Rows from block 9 of the image encoder of a small contrastive image-text model, named by matrix and row number. Rows with one number belong to one channel. Each number is 128 + 24 x the weight over its row's rms, rounded and kept within 0 to 255. All counts start at 0.
After each channel's rows are labels from the 100 images, of 14848, where the channel reaches its highest value: "strongest on" is what is common among them; "lies over" is the class under the peak. Only what is clearly more common there than usual is listed. The data: simulated grey scan slices of phantoms with and without marks.
# convs1: first pointwise conv (encoder.blocks.9.convs.1.weight, 384x384x1x1), inputs 0-127
# convs3: second pointwise conv (encoder.blocks.9.convs.3.weight, 384x384x1x1, transposed), outputs 0-127

convs1.302 [108 137 101 198 131 151 126 122 139 174  59 137 161 119 124  93 150 117  79  70 159 142 136 115 107 149 180 149 122 126 120 129 130 131  79 140 112 102 116 121  92 125 142 109  80 162 119 121 107 117 100 133 130 100 222 150 115 120 123 139 141 137 125 154 113 122 139 142 113 128 159 128 218 129 139 112 135  80 138 160 166 112 176 112 136 113 131 111 104 141 198 102 115 131 131 131 142 113 130  91 141 132 148 118 106 121 192 111 142 145 110 118 140  73 143 120 141 123 129 137 135 106 124 101 142 113 139  80]
convs3.302 [138 107 140 139 112 120  88 114  98 116 154  79 122  78 118  97 137  79 121 150 146 138  97 141 135  81 122 137  98 138 117 109 132 123 144 115 121 104 138 114 138 137 112 105 119 142 116 143 114 103  96 172 120 161 137 142 143 103 113 162 138  78 144  80 106 107 117  86 116 136 163 103 126 103 140 137 154 142 122 141  81  97 118 132 127 129  61 136 140 122 137 158 143 101 113  95 120 132 132 116 133 134 131 106 149 131 109 117 229 114 124 126 115 152  80 145 129 106 115 116 130 138 122 121 120 109 116 165]
strongest on: side: right half; several spots
lies over: organ

convs1.336 [150 132 134 135 169 112 151 124 146 132 126 130 100 138 105 127 129 192 142 155 138  99 109 116  86 122 127 128 165 129 151 127 106 125 127 126 164 123 125 108 136 133 117 121 125 111 126 146  91 128 122 125  81 146 105 117 126 117 101 138 124  72 120 126 130 131 114  89 129 127 130 130 125 114 128 131 135 123 126 122 124 116 130 124 133 161 118 134 117 120 133 174  96 122 108 133 115 173 127 116 137 118 132 121 128 154  70 101 166 119 116 136 109 138 159 130 129 104 103 105 102 122 109  88 130 126 140 132]
convs3.336 [130 113 128 135 160 168 154 143  88 103 106 109 121 138 137 176 120 142 141 124 164 151 137 158 100 200 178 133 152 166 140 125 113 109 124 123 121 128 145 125 118 112 144 131  97 176 140 139 119  88 153 146 173 106 141 135 102 169 122  72 107 134 128 100 139 119  99 120 127 119  74 148 127 122 136 122 119 123 101 139 126 139 128 117 121 142 155 138 161 151 146  74  98 142 171 157 152 122 127 174 140 135 138 108 137 102 120 142 105 159 127 129 106  94 143 130 125 158 108 133 149 143 120  97 121 142 122 172]
strongest on: ring
lies over: organ; lung or cavity

convs1.356 [126 127 150 124 125 170 122 119  99 135 149 126 111 143 112 127  93 107 153 110 161 123 115 133 137 114 126  83 155 102 177 118  97 115 133 127  98 188 103 112 112 134 200 106 133 134 122 113 106 157  99 132 118 105 119  98 150 134 124 119 134 155  98  99 167 117 104 130 110 123 111 139 123 110 160 131 162 114 131 106 103 186 123 136 136 139 113 133 106 121 137  86 132 167 145 133 141  96 115  68 148 154 113 112 131  97 116 129 155  79 123 127 151 115 124 159  55 165 127 148 135 110 121 135 114 100  90 161]
convs3.356 [104 125 154 130 127 118 104 116 108 130 140 103 101  77 114 123 124 128 129 139 123 121 155  86 124 155 101 143  94 133 111 119 110 126 140  92 107 122  87 150 127 150 104 127 146 118  91  82 140  82  85 139 172 115 124  95 146 115 117 121 136 125 136 109  83 158 142 124 162 102 127 153 161 148 142 134 131  96  79 153 106 107 120 159 117  62 100  96 160 153  94  86  96 127  99  93 114 165 123  88 104 134 156 148 119 117 135 136 145 137 103 119 142 111  78 101 105 113 134 115 140  73 120 157 127  76 108 123]
strongest on: bright spot
lies over: organ; lung or cavity

convs1.260 [156 128 168 123 126 143 117 135 112 123 205 131 148 179 121 131 144 130 211 174 161 134 145 128 156 137 127  87 122 122 147 120 133 133 187 131 152 108 138 135 116 134 128 129 191 137 146 154 126 109 122 156 101  85 114 154 103 118 159 138 141 117 130 127 147 131 134 146 123  78 128 134  75 107 124 114 164 136 125  82 157 139 167 143 135 129 126 118  87 136 112 144 126 149 124 115 135  98 157 122 115 107 122  72 134 118 117 139  88 136 159 125 126  87 111 124 126  96 115 122 159 124 143 147 130 138 130 166]
convs3.260 [125 131 159  99 131 124 123 109 113 132  95 130 110 124  69 121 108 122 131  90 112 140 125  79 121 110 132 139  82 125 139  75 130 122  98  90 158 154  88 101 152 127 118  93 121 129 109 113 117 127  66  77 114  95 112 101 105 107 131 106 129 117 136  73 125 132 135 136 102 116 119 128 141 130 132 132 105 127 122 126  82 114 127 155  96 105 137 125 134 143 100 112 111 133 145 142 150 137 130 119 123 122  92 128 167 113 130 125 125 161 128 139 111 101 121 163 135 164 131 103  96 133 103  91  85 105 130  76]
strongest on: side: right half; crack in bone; dark spot
lies over: air

convs1.223 [ 86 137 151 134  96 147 124 133 117 138 125 128 189 115 131 243 130 130 112 111 102 132 114 128 113 139  28 133 156 105 133 135 117  85 131 171 127 133 157 135 122 132 165  92 170 124 122 136 150 129 120 123 121 138 115 110 123 136  92  99 146 129 137  90 101 138 110 123 122 116 130 169 118 132 137 146 130 111 162 170 121 125 144 124 158 100 145 129 131 145 147 152 138 119 170 154 131 147 129 140 121 144 126 147 122 134  45 154 120  73 114 132 129 162 116 124 170 116 103 138 183 121 107 144 165 115 173  88]
convs3.223 [157 123 135 112 148 150 146 143 130  90 185 133 135 143 134 124 123 145 114 147 150 126  23 131 120 142 152 118 135 152 136 124 165 100 162 154 114 121 137 143 128 134 138 126  95 123 141 157  98 140 112 123 127 130 110 146 189 136 136 136 150 143 127 135 134  40  88 130 140 146 129  13 115 121 146 129 140 121 136  82 156 128 128 110 157 125 120 119 147 132 140 132 119 131 145 126 158 138 138 135 124 124 132  62 121 136  99 125 143 128 153 166 145  96 140 110 116 103 102 130 171 167 141 150 136 127 140 139]
strongest on: several spots
lies over: organ

convs1.106 [131 145 126 120 165 123 122 117 111 143 136 114 124 115 145 113 152 248 131 147 123 102 132 117 129 135 137 115 131 111 175 132 169 131 129 130 120 130 137 107 121 120 134 136 153 125 127 163 125 146 124 133  62 129 136 137 119 149 133 128 118  29 133 111 138 119 111 113 121 146 122 134 129 104 138 124 131 137 126 133 129 108 137 131 123 112 111 143 138 115 117 143 154 120 135 115 102 205 137 116 144 142 130 116 139 124 134 139 103 113 109 148 134 113 124 126 109 107  86 131 122 144 133 157 122 117 125 122]
convs3.106 [111 119 121  70 164 154  99 102 149 128 112 146 136 171  95 159  94 123 134 145 137  94 157 156 188 122 116 122 132 185 101 132 146 107 123 110 140 153 127 126 127 144 137 138 129 185 136 132 123 127 121  86 200 104 107 105 128 113 120 174  94 119 138 111 127 110 131 131 140 127 111 154 122 123 132 121 151 131  91 127 155 111 101 130 184 110 129  90 122  97 111 116 185  98 135 133 159  90 124 112  95 123  71 101 111  90  95 151 166 114 132 130 163 155 105 170 129 137 122 125 129  88 156 158 107 104 136 139]
strongest on: ring
lies over: organ; lung or cavity

convs1.137 [124 105 140 115 135  95 160 143 127 151 123 131 136 138 146 136 140 125 142 124 139  58 116 116 144  98 118 109 168 137 173 136 141 133 119 129 144 158 141 129 118 139 192 124 115 160 143 114 122 135 157 100  91 108 174  92 130 126 115 102 138 128  99 123 217 143 119  99 103  95  83 160 148  56 150 138 139  85  95 145 120 230 121 135 128 168 115 157 132 115 135 130 116 125 129 104 129 121 136 167 118 103 121 138  88 133 121 148 148  49 130 145 111  87 105 125 140 125 146 129 140 133  84 111 124 128 144 157]
convs3.137 [104 118 158 139 111 150 146 128  93 138 143 119 146 159  98 134 109 121 146 163 160 126 124 136 113 151 113 126  82 146 107 116 144 114 129 120 142 111 108 139 138 159 128 141 140 121 125  88 110  93 117 122 116 152 163 125 131  91 132  99 146 122 139 103  26 123 140 160 130 110 160 123 133 158 146 140 113 149 105 143 115 170 103 124 153 110 136 136 104 138 112  63 119 138 163 153 115 107 104 140 145 127 105 120 120  84 120 124 186 122 142 128 147 152  88 113 148 138 135 140 155 144 141 145 149 108  89 118]
strongest on: side: right half; head; bright spot; finding: crack in bone
lies over: organ; lung or cavity

convs1.217 [144 124 155 120 112  95 118 131 140  96 147 121 165 121 143 131 133 152 151 145 101 130 126 141 140 110 112 115 168 119 200 107  80 152 130 132 120 179 159 160 127 148 181 133 140 116 121 138 123 137 163 130 154  92 107 132 135 107 126 124 125 112 115 118 162 122 114 109 139 153  86 115 117 123 149 120 120 144 119 101 125 167 136 141 122 105 138 105 136 133 133  85  95 127 143 129 134  80 118 124 146 139 111 144 129  98  97 153 117  71  68 145 108 140  97 179  68  83 106 129 138 114 137 174 130 108  89 167]
convs3.217 [125 157 117 143 155 112  78 153 138 148 142 148 140 138 119 119 127 172  96 103 121 152 134 127 158 128 124 121 154 127 126 107  87 112 151 129 128 151 137 151  78 127 130 105 140 107 137 113 130 127 121 159  74 110 124 133 126 124 144 146 115 177 154 111 138 125 150 160 154 131 146 133  99 125 138 109 142 141 116 158 108  77 146 118 120 121 161 164 150 145 140 107 159 149 159 150 143  85 132 141 152 113  96 134 114 117 114 163 130 170  74  95 105 147 155 151 150 136 100 117  94 102 146  99 101 162  98 122]
strongest on: bright spot
lies over: organ

convs1.268 [131 136 108 121  85 157 153 113 138 188  98 107 118 112 147 147 114 114  79 103 168  90 137 130  82 123 100 147 108 129  93 121 111  73 112 128  99 158 149 131 136 118 137 114 123 162 111 142 118 133 167 100 183 139 123 113 133 145 109 140 132 137 145 135 140 134 139 115 112  97 131 156 147  86 124 143 132 110 122 148  82 103 121 123 136 131 131 122  97 113 116 130 120 173 117 118 141  67 118 162 118 127 139 133 112 101 113 165 137 136  99 123 129 130 131 125 132 117  93 122 116  90 136  96 124 172 168 114]
convs3.268 [123 131 128 164 107 164 158 151 115 139  86 117 117  85  83 142  78 123 176 141 118 112 125  83 152 119  94 126 113 149 154 138 120 154 110 132 111 141  81 117 128 132 155 166 145 118 119 138 104 136 140 106 140 170 147 133  89 112 136 142 141 121 145  90 160 143 150 142 124 127 106 165 116 138 134 124 122  87 172 151 120 109 122 139 143 117 155 109 134 128 119 138 138 118 118  92 133  97 121 117 134 117 121 134 157 124 131 163  92 139 146 141 160 133 149 133 125 126 141 156 123 172 137 153 151 168 119 191]
strongest on: bright spot; side: right half
lies over: organ

convs1.76 [142 164 141 104 141 112 126 113 111 109 144 138 137 160 119 138 114 234 118 140 113 111 112 124 118 128 117 108 110 148 135 136 147 132 137 128 117  99 108 149 143 132 102 143 129 151 110 136  97 140  96 142  77 114 131 107 126 116 130 120 128  41  91 124 126 117 126 119 110 166 107 127 117  90 134 121 119  79 113 115 118 131 121 139 133 138 114 131 136 100 131 134 140 123 138 121 125 207 133 127 141 146 119 102 128 115 136 108 137 152 115 145 133 119 156 128 133 109  96 127 137 116 126 116 126 125 123 115]
convs3.76 [129 124 126 115 136  79 134 125 153 143 104 140 101 106 130  82  95 114 102 121 125  99 143  95 129 159 137 118  92 130 108 123 110 130 185  85 143 164  99 120 138 105 156 140 143  90 137 130 134 120 128 124 123 149 130 157 117  97 144  92 128 115 120 113 105 129 135 126 153 126 131 113 121 165 128 121  74 149 105 109 161 132 111 150  77  59 155 131 127 155 121 125  94 146 133 129 138 136 124 134  99 115 153 149  94  54 120 120 146  57 128 132 108 177 110 134 118 148 155  86 138 141 136 120  88  86 110 121]
strongest on: ring; side: left half
lies over: lung or cavity

convs1.294 [153 107 119 122 125  65 131 115 105 119 147 144 132 152 126 132 170 139  74  86 115  67 152 123 127 119 116 111 125 129 147 112 166 175 149 160 109 155 118 133 136 120 180 142 117 132 111 125 153 149 160  94 152  78 131  94 103 147 114 106 143 121 123 145 172 150 118 123 139 133 137 106 122  73 147 108 143 106 117 138 121 168 139 147 159 106 130 132 152 141 114  87 126 137 165  76 116 101 153 159 126 128 124  90 115 109 143 107 122  72 116 132 107 136 102  90 107  84 147 131 141 118 138 146 127  96 116 140]
convs3.294 [138 132 131 140 145 143 199 143 195 124 149 172 149 153 145 148 148 148 164 163 171 171 137 156 100 141 151 143 129 138 137 136 122 113 167 153 130 131 149 112 172 156 128 172 120 147 148 145 113 161 146 158 141 165 130 135 143 134 144 142 113 147 142 130 149 151 126 144 121 133 135 120 129 157 122 152 141 132 167 155 152 174 140 133 139 139 147 149 102 116 115 191 133 114 153 145 141 132 147 154 137 140 133 109 159 150 129 122 135 147 149 150 151 139 104 125 117 135 161 119 145 151 140 161 162 131 118 149]
strongest on: side: right half; crack in bone; chest
lies over: lung or cavity

convs1.278 [114  95 130 115 164 117 139 123 126 111 127  96  95 147 108 126 144  76 100 163 168 127 106 114 145 114 122 144 134 141 101 138  88  88 143 141 121 177 130 134 120 120 148 141 132 134 136 119 123 104 132 102 146 129 115 135 128 132 154 113 131 180 139 157 134 139 121 114 155  90 141 143 126 106 124 126 119  89 157 134 116 127 132 126 122  87 148 101  91 132 118 123 122 124 114 129 105  82 125 105 117 114 151 118 139 115 117 150 120 150 145 125 138 127 140 168 124 115 144 104 132 105 115 115 139 117  88 150]
convs3.278 [112 138 130 133 158 121 145  84 178 130 145 138  97 112 153 136 179 179 105 131 150 115 124 149 128 158 102 147 149 171 130 148 103 121 151 103  98 100 124 132 123 138 165  99 150 126 118 103 121 154 120 172  93 179 160 116 128 111 178 150  84 167 110 159 161 161 135 130 128 133 132 139 128 117 142 145  88 131 126 140 135 107 165 146 153 150 122 144  71 114 126 146 147  89 122 127 156 127 122 122 146 132 111 143 121 140 143  95 123 170 108 147  97 108 126  94 123 104 156 166 143 149 118 120 128 168 160 155]
strongest on: bright spot
lies over: organ

convs1.272 [ 89 132 134 127 115 115 118 142 125 146 139 149 118 138 143 136 165  42 126 137 129 125 125 118 135 141 107 130 117 104  66 151 154 160 139 135 117  92 154 113 144 130  77 135 100 110 155  67 181 123 153 137 184  98 113 132 128 121 148 113 133 211 147 118 127 135 122 136 150 134 150 130 110 118 128 140 127  90 103 106 139 109 145 133 102  94 126 117 155  96 128 118 114 124 135 113 115 132 124 114 132 133 158 131 149 143 126 117 123 123 135 116 106 148 121 143 116  92 143 109 119 120 145 132 131 152 152 132]
convs3.272 [135 123 134 116 156 162 127 139  88 134 116  75 129 141 127 150 111 111  85 122  97 148 121 149 147  75 107 136 110 134  89 129 137 170 130 152 152 128 152 133 135 111 129 142 132 107 150 133 151 161 150 144  66  71 152 103 141 136 156 115 146 110 129 146 130 113 135 138 129 144 135 141 111 141 132 133 194 112 161 110 115 119  87 147 111 105 100 111 114 177 124 104 128 111 100 118 135 122 142 125  88 144 123 106  99 132 135 155  59 151 134 136 148 135  93 131 132 149  88 152 126 136 153 165 139 149 136  94]
strongest on: ring
lies over: organ; lung or cavity

convs1.68 [134 133 121 132  70 135 118 125 134  99 114 142 136 103 117 123 119  34  99 123 153 150 123 132 137 125 123 135 132 111  95 124  81 128 122 145 126 132 129 148 140 120 139  86 145 128  99 118 156 127 153 108 158 157 104 126 131 100 137 138 124 198  69 105 106 134 147 140 114 120 141 101 142 156 124 131 131 161 130 136 132 154 142 127 126 112  93 121 173 119 140 135 103 187 129 121 166  75 124 152 130 131 142 149 136 130 150 147 119 116 147 116 150 119 142 177 136 124 132 109 116 106 128 117 129 148  96 143]
convs3.68 [146 119 127 141 100  97  91 158 102 131 141 102 113 133 161 125 137 139 115  74  87 117 100 131 129 176 130 123 153 103 136 122 126  95 147 138 101 166 154 110 119 142 132 131 151 156 107 118 126 111 113  97 165 123 104 104 143 172 114 162 115 133 122 155 134 117 122 130 119 122  43 101 126 156 128 124 162 138 117 134 127 131 127 108 134  86 123 138 153 122 134 107  91 160 134 153 126 129 116  74 120 118 155 128 137 116 174 174 101 164  85 119 114  97  88 136 133 110 126 116 131 159  93 130 136  95 155 111]
strongest on: ring
lies over: organ; lung or cavity

convs1.218 [160 142 128 137  96  63 121 105 124 145 121 127 112 125 125  99 154 186 134 111 119  99 144 119 128 142 158 118 138 151  80 136 115 120 130 118 103 105 114 167 142 124  77 181  98 136 145 128  91 108 168 128 124 148 137 126 129 147 128 144 102 102 133 162 153  90 131 125 101 139 146 112 127  89 131 111 120  88 121 129 106  76 144 127 141 108 132 147 126 108 122 112 147 133 118 132 150 196 131 154 142 139 143 114 132 141 151 124 142 165 147 138 122 158 126  65 146  78 141 108 117 155 116 125 130 133 119 107]
convs3.218 [ 96 144 125 182 105 128 140 105 152 123 113 114  95 152 115 145  88 125 106  97  91 133 142 118 131 158 143 135  96  80 128 109 125 129 152 119 140 164 140 112 132  95 115 128  88 106 160 135 119 117 138 114 162 147 164 112 132 135 142 100 168 121 100 131 123 118 108 137 112 122 192 135 124 161 125 131 140 167 101 119 138  92 114 128 140 141 120 132 137 137 119 102 160 100  70 157  97 100 123 143 107 126 106 104 161  80  85 128 113 106 111 136 138 158 101 137 124 165 138 129 135 127 108 110 114 150 158 110]
strongest on: ring
lies over: organ; lung or cavity

convs1.0 [117 125 107 139 115 153 143 126 133  99 123 110 120 168 147 138 108 112 137 128 128  72 134 150 118 136 129 163 115 142 136 142  88 141  91 126 134 132 123 131 110 129 125  92 150 109 122 133 123 124 181 113 169 184 114 126 156 124 169 136 146 143 142 184  92 122 147 105 131 143 134 148 108  92  96 125 126 117 135 113 129  97 107 126 127 118 106 115 125 113 143 116 156 145 126  89 130 112  93 179 141 129 138 178 151 152 130 141 114 143 151 118 148 153  92  62 185 126 113 128  79  94 130  86 139 146  98 162]
convs3.0 [112  76 132 132 107 122 120 100 102 142 114 113 121  71 108 102 129 127  96 128 116 141 131  74 128 118 108 131 131 101  72 123  99 132 101 124  85 111  76 125  86 112 114 112 140 136 115  91 143  57 128 125 158 129 128 102 127 131 109 113 122 123 104 121 106 134 145 120 127  76 125 127 137 121  43 117 116 124 130 114 120 114 100 167 149 105  93 126  93 136  97 118 125 116 112  75  94 129 111  64 108 128 128 130 135 120 101 131 129  97 122  91 139 117 116 136 124 129 107 126 116 100 123 125 118  63 106 120]
strongest on: several spots
lies over: organ

convs1.135 [135 148 140 107 197 117 113 107 168 142 143 126 155 139 129 106 133 108 118 106 129 162 132 123 160 123 142 118 136 115 106 122  96 187 159 134 136 130 121 120 127 123 140 151 157  75 121 133 136 116 179 137 178 132 105 107 105 114 148 124 154 160 138 102 115  94 140 146 148 116 124 100 133 155 124 134 147 155 144 146  95 170 139 128 127 159 127 132  94 156 139 123 102 143 141 152  94  99 151 125 136 121 146 117 102 101 125 107  91 138 122 121 140 160 156 187 138 140 122 115 136 132 122 156 120 157 162 126]
convs3.135 [141 102 143 109 145  97 128 145 113 138 110 121 158 135 139  91 131 104 172 112 107 143 132  89 166 144 157 141 138 159 134 119 140 104 122 159 128 101 144 118 126  98  81 124 104 149 118 126 137 161 130  88 143 155 171 122 122 125 146 156 150 104  92 117 117 128 153 168 135 139 115 106 135 176 136 157 110 117 100  99 137 136 134 151 105 128  59 146 151 112 151 121 203 134  80 130 113 123 150 166 142 140 140 104 145 128 128 131 165 105 160 149 141 150 129 148 148 106 125 135 136 103  81  93 113 132 143 143]
strongest on: side: right half; crack in bone
lies over: organ

convs1.355 [133 148 144 135 115 162 102 120 129 119 110 135 121 153 132 135 109 118 156 128 151 108 148 114 136 149 114 151 100 116 133 136  71  73 120 125 163 192 155 128 109 143 160  84 132 120 130  88 115  78 103 117 156  77 114 126 159 113 158 128 116 136 148 122 115 128 130 112 130 125  92 129  97 112 108 136 117 112 110  91 120 162 142 129  97 103 110  39 108 122 161 100 123 118 123 102 132 112  94 127 136 128 110 170 117 120 112 126  92 102 102 128 141 122 139 151 138 132 150 135 118 113 151 165 162 111  95 114]
convs3.355 [102 152 151 141 164 145 117 140 187 131 139 135 114 123 116 133 141 159 162 122 129 111 130  82 147  94 123 177  58 154 137 157 117 157 156 108 158 152 127 158 129 157 142 132 110 115 142 121 123  92 147 171  97 133  86 104 135 156 128 129  92 170 150 144 128 136 131 143 170  83 121 129  68 148 151 140 141 151 130 122 147 122 146 106 134 123 135 140 104 141  95 143 104 149 137 140 167  94 118 143 147 149 156 113 162 127 150 166 144 146 107 151 128  84 104 111 107 113 161 128 127 120 114 126 132 133  77 116]
strongest on: side: right half; bright spot
lies over: organ; lung or cavity

convs1.55 [183 146  99 155 132 140 154 144 113 117  60 131 141 109  88 148 114 131 125 145 123  79 132 121  97 128 103 175 118  97 127 112 169 109  94 112 107 133 130 105 156 144 146 104 121 136 107 140  93 116 146  49 137 170 113 144 157 113 121 133  87 142 169 120 165 123 146 114 141 110 127 133 170  88 125 125 108 143 107 153 126 157 133 124 128 147 156 140 114 121 153  93 145 117 146 143 129 135 108 151 146 125 110 156 171 118 112 161 124  85  80 104 149 139  92  63 167 123 125 144 144 127 130 111  87 129 117 124]
convs3.55 [169 116 158 134 138 125 139 157 138 101 133 138 175 151 169 132 153 113 116 127 147 156 135 158 105 107 133 154 121 135 125 126 179 122 191 159 128 115 157 142 167 126 127 165 131 153 124 123 153 116 159 138 205 110 136 146 149 139 134 130 114 110 122 144 121 132 104 127 155 165 148 131 175 105 138 139 138 112 110 153 128 183 101 128 127 101 117 189 140 128 117 123 140  82 151 165 132 181 145 146 154 151 137 138 103 113 128 116 120 129 155 165 134 110 116 110  92 114 141 125 146 123 137 150 171 101  91 170]
strongest on: side: right half; crack in bone; belly
lies over: organ; soft tissue

convs1.310 [ 97 136 152 125  97 138 137 126 118 131 133 130 186 116 127 229 153 133 124 122  97 128 115 129 102 143  38 126 169 112 142 143  93  89 134 183 140 131 154 141 123 135 160  87 171 138 129 131 138 137 135 130 108 128 109 116 129 150  94  87 137 132 138  95 114 138 112 108 121 122 123 166 113 140 134 147 138 114 154 154 117 129 137 115 164 118 139 140 135 134 143 158 146 122 156 162 127 149 126 146 118 138 132 139 110 135  39 148 138  82 103 135 121 165 115 114 174 123 105 141 172 123 115 132 161 112 175 103]
convs3.310 [157 119 135 115 143 152 131 143 123  84 187 116 133 149 136 127 114 141 134 156 147 127  33 133 132 128 156 117 134 148 131 110 168 101 168 152 110 117 139 142 128 142 127 125 104 110 134 152  91 134 110 121 122 138  90 135 194 128 120 129 146 138 126 131 126  55  86 129 133 157 139  38 111 127 153 136 129 117 133  85 146 125 123 107 166 121 122 105 151 127 141 134 123 126 145 127 151 135 146 134 122 133 135  57 126 143 103 123 150 116 144 170 152  94 136 100 104  89  99 134 183 162 122 152 134 125 132 146]
strongest on: several spots
lies over: organ

convs1.35 [119 118 134 110 126 106 129 120 129  93 177 136 133 165 118 140 150 109 129 173 130  80 123 148 128 124 118 127 129 119 125 116  81 116 134 117 143 138 150 105 126 128 160 132 168 123 134 116 128  94 187  87 164 148  91 114 135 137 138 124 134 146 123 167 114 134 118 137 144 134 127 128  81  92 105 122 145 111 118 106 101 137  81 125 157  76 110 113 143 122 101 120 109 138 153  84 144 118 123 183 117 120 121 146 151 137 123 128 127 107 110 129 127 182  89  61 207  96 116 125 122 101 119 126 140 146  92 174]
convs3.35 [124 170 104 145 146 168 150 178 144 104 138 151 126 173 127 149 138 157 133 138 128 129 116 175  85 143 136 102 127 167 167 139 145 127 149 136 167 131 159 130 153 154 127 144 101  90 151 168 103 172 167 134  83 156 131 132 127 144 123 166 126 159 151 134 146 111 100 160 129 132 139 118 104 125 221 119 145 158 108 150 140 114 136 109 136 133 157 152 158 131 168 141 148 128 152 151 150 108 113 158 158 115 139 109 138 136 138 130 121 148 136 137 148 140 125 127 170 131 154 158 139 153 128 147 148 143 153 132]
strongest on: bright spot; crack in bone
lies over: organ; lung or cavity

convs1.245 [145 157 154 116 162 124 141 143 119 115 130 115 140 158 109 150 116 162 129 133 123  68 139 116 126 102  96 115 187 130 138 148 113 127 150 135 149 138 110 121 113 150 182 144 112 156 156 126 143 127 136 111  66 135 166 111 129 124 106 109 133 109 132 162 195 154 120 141 134 148 108 160 127  71 110 150 113  94  64 126 116 207 126 134 155 208 112 133 135 127 142 135 127 137 107 116 111 146 137 138 143 132 125 101 125 140  82 126 160  89 163 125 110  73 146  98 164 121 138 142 152 147  89 105 121 128 136 144]
convs3.245 [135 121  75 136 142 118 105 134 152 113 118 118 106 122 120 142 132 137 146 127 100 170 135  97 134 138 128 128 174  80 122 113 139 143 134 147 145 140 118 131 110 102 163 108 115 107 130 146 127 139 100 120  84 121  95 131 124 141 117 150 128 130 106 118 155 130  99  91 116 150  89 142  83 124 104 121 115 198 126  70 130  89 153 147  92 141 120 120 121 111 146 173 126 152  78 102 146 130 137 131 116 140 141 124 145 154 146  51 108 121 113 139 113  90 178 173 111 136 148 124  92 135 102 108 119 158 161 154]
strongest on: streaks; bright spot
lies over: soft tissue

convs1.98 [135 127 113 142 124 125 154 128 137 161 123 152 131 128 142  91 125 139 145 140 109 121 129 127 120 114 159 148 149 159 118 112 148 130 129 162  92 130  99 121 108 129 130 134 135 179 135 131 131 148 154 107  94 144 139 101 144  88 123 143 148 118 116 133 110 132 133 113 131 119 120 127 118 116 111 136 141 135 255 100 151  85 145 124 142 150 129 125 112 123 115 109 138 103 114 132 153 132 114 138 117 125 133 159 126  96 159 118 143 128 175 133 135 115 125 111 106 135 134 128 106 139 111 138 125 115  99 102]
convs3.98 [144 146 143 130 141 129 121 145 124  82 137 140 133 158 138 145 131 134 127 131 143 129 119 169 125 136 198 156 123 141 166 125 165 120 149 145 133 151 149 140 174 152 141 130  75 134 132 164 100 166 110 135 141 130 130 144 117 130 137 133 138 135 141 123 132 115  91 132 139 162 128 118 156 131 165 198 129 138 144 137 120 138 131 109 109 144 134 129 142 131 148 128 140 142 141 153 156 139 220 158 150 191 122  97 129 131 129 131 134 144 149 208 136 143 128 158 125 123 124 129 134 156 121 134 136 157 135 138]
strongest on: several spots
lies over: organ; lung or cavity

convs1.174 [169  92 159 149 155 149 116 152 142 147 155 144 139 131 132 126 117 132 104 146 125 109 119 109 109 138 121  96 137 118 215 106  95 123 134 157  55 146 138 114 115 132 165 135 161 170 138 145 173 149 128 119 106  97 155 120 126 154 139 140 160 113 136 100 102 155 109 134 138 154  98 127 103 105 118 102 142 169  99 100 124 129 171 110 196 139 119 145 138 138 152 123 122 116 147 148 101 124 139  94 163 156 129  78 113 114 115 131 114 103 159 155 137 127 125 122  65 109 101 141 134 122 132 107 157 137 135 140]
convs3.174 [142 110 148 106 105 134 140 103 130 106 123 138 129 137 121 111 113 114 170 114 155 140 109 169 105 118 134 130 164 116 118 130 174 110 116 155  71 114 133 114 125 112 129 134  83 112 157 137  99 140 160  99 169 118  97  99 117 120  73 102 164 111 104 162  89 101  95 104  97 146 158 128 176  75 113 157 113 141 116  91 129 147 110 155 181 155  95  91 166 123 133 130  74 140 102 105 117 169 149 161 150 134 131 107 127 104 127 105  91 106 125 140 135 125 118 151 182 142 129 103 147 160 100 126 116 127 144 136]
strongest on: bright spot; belly
lies over: soft tissue; organ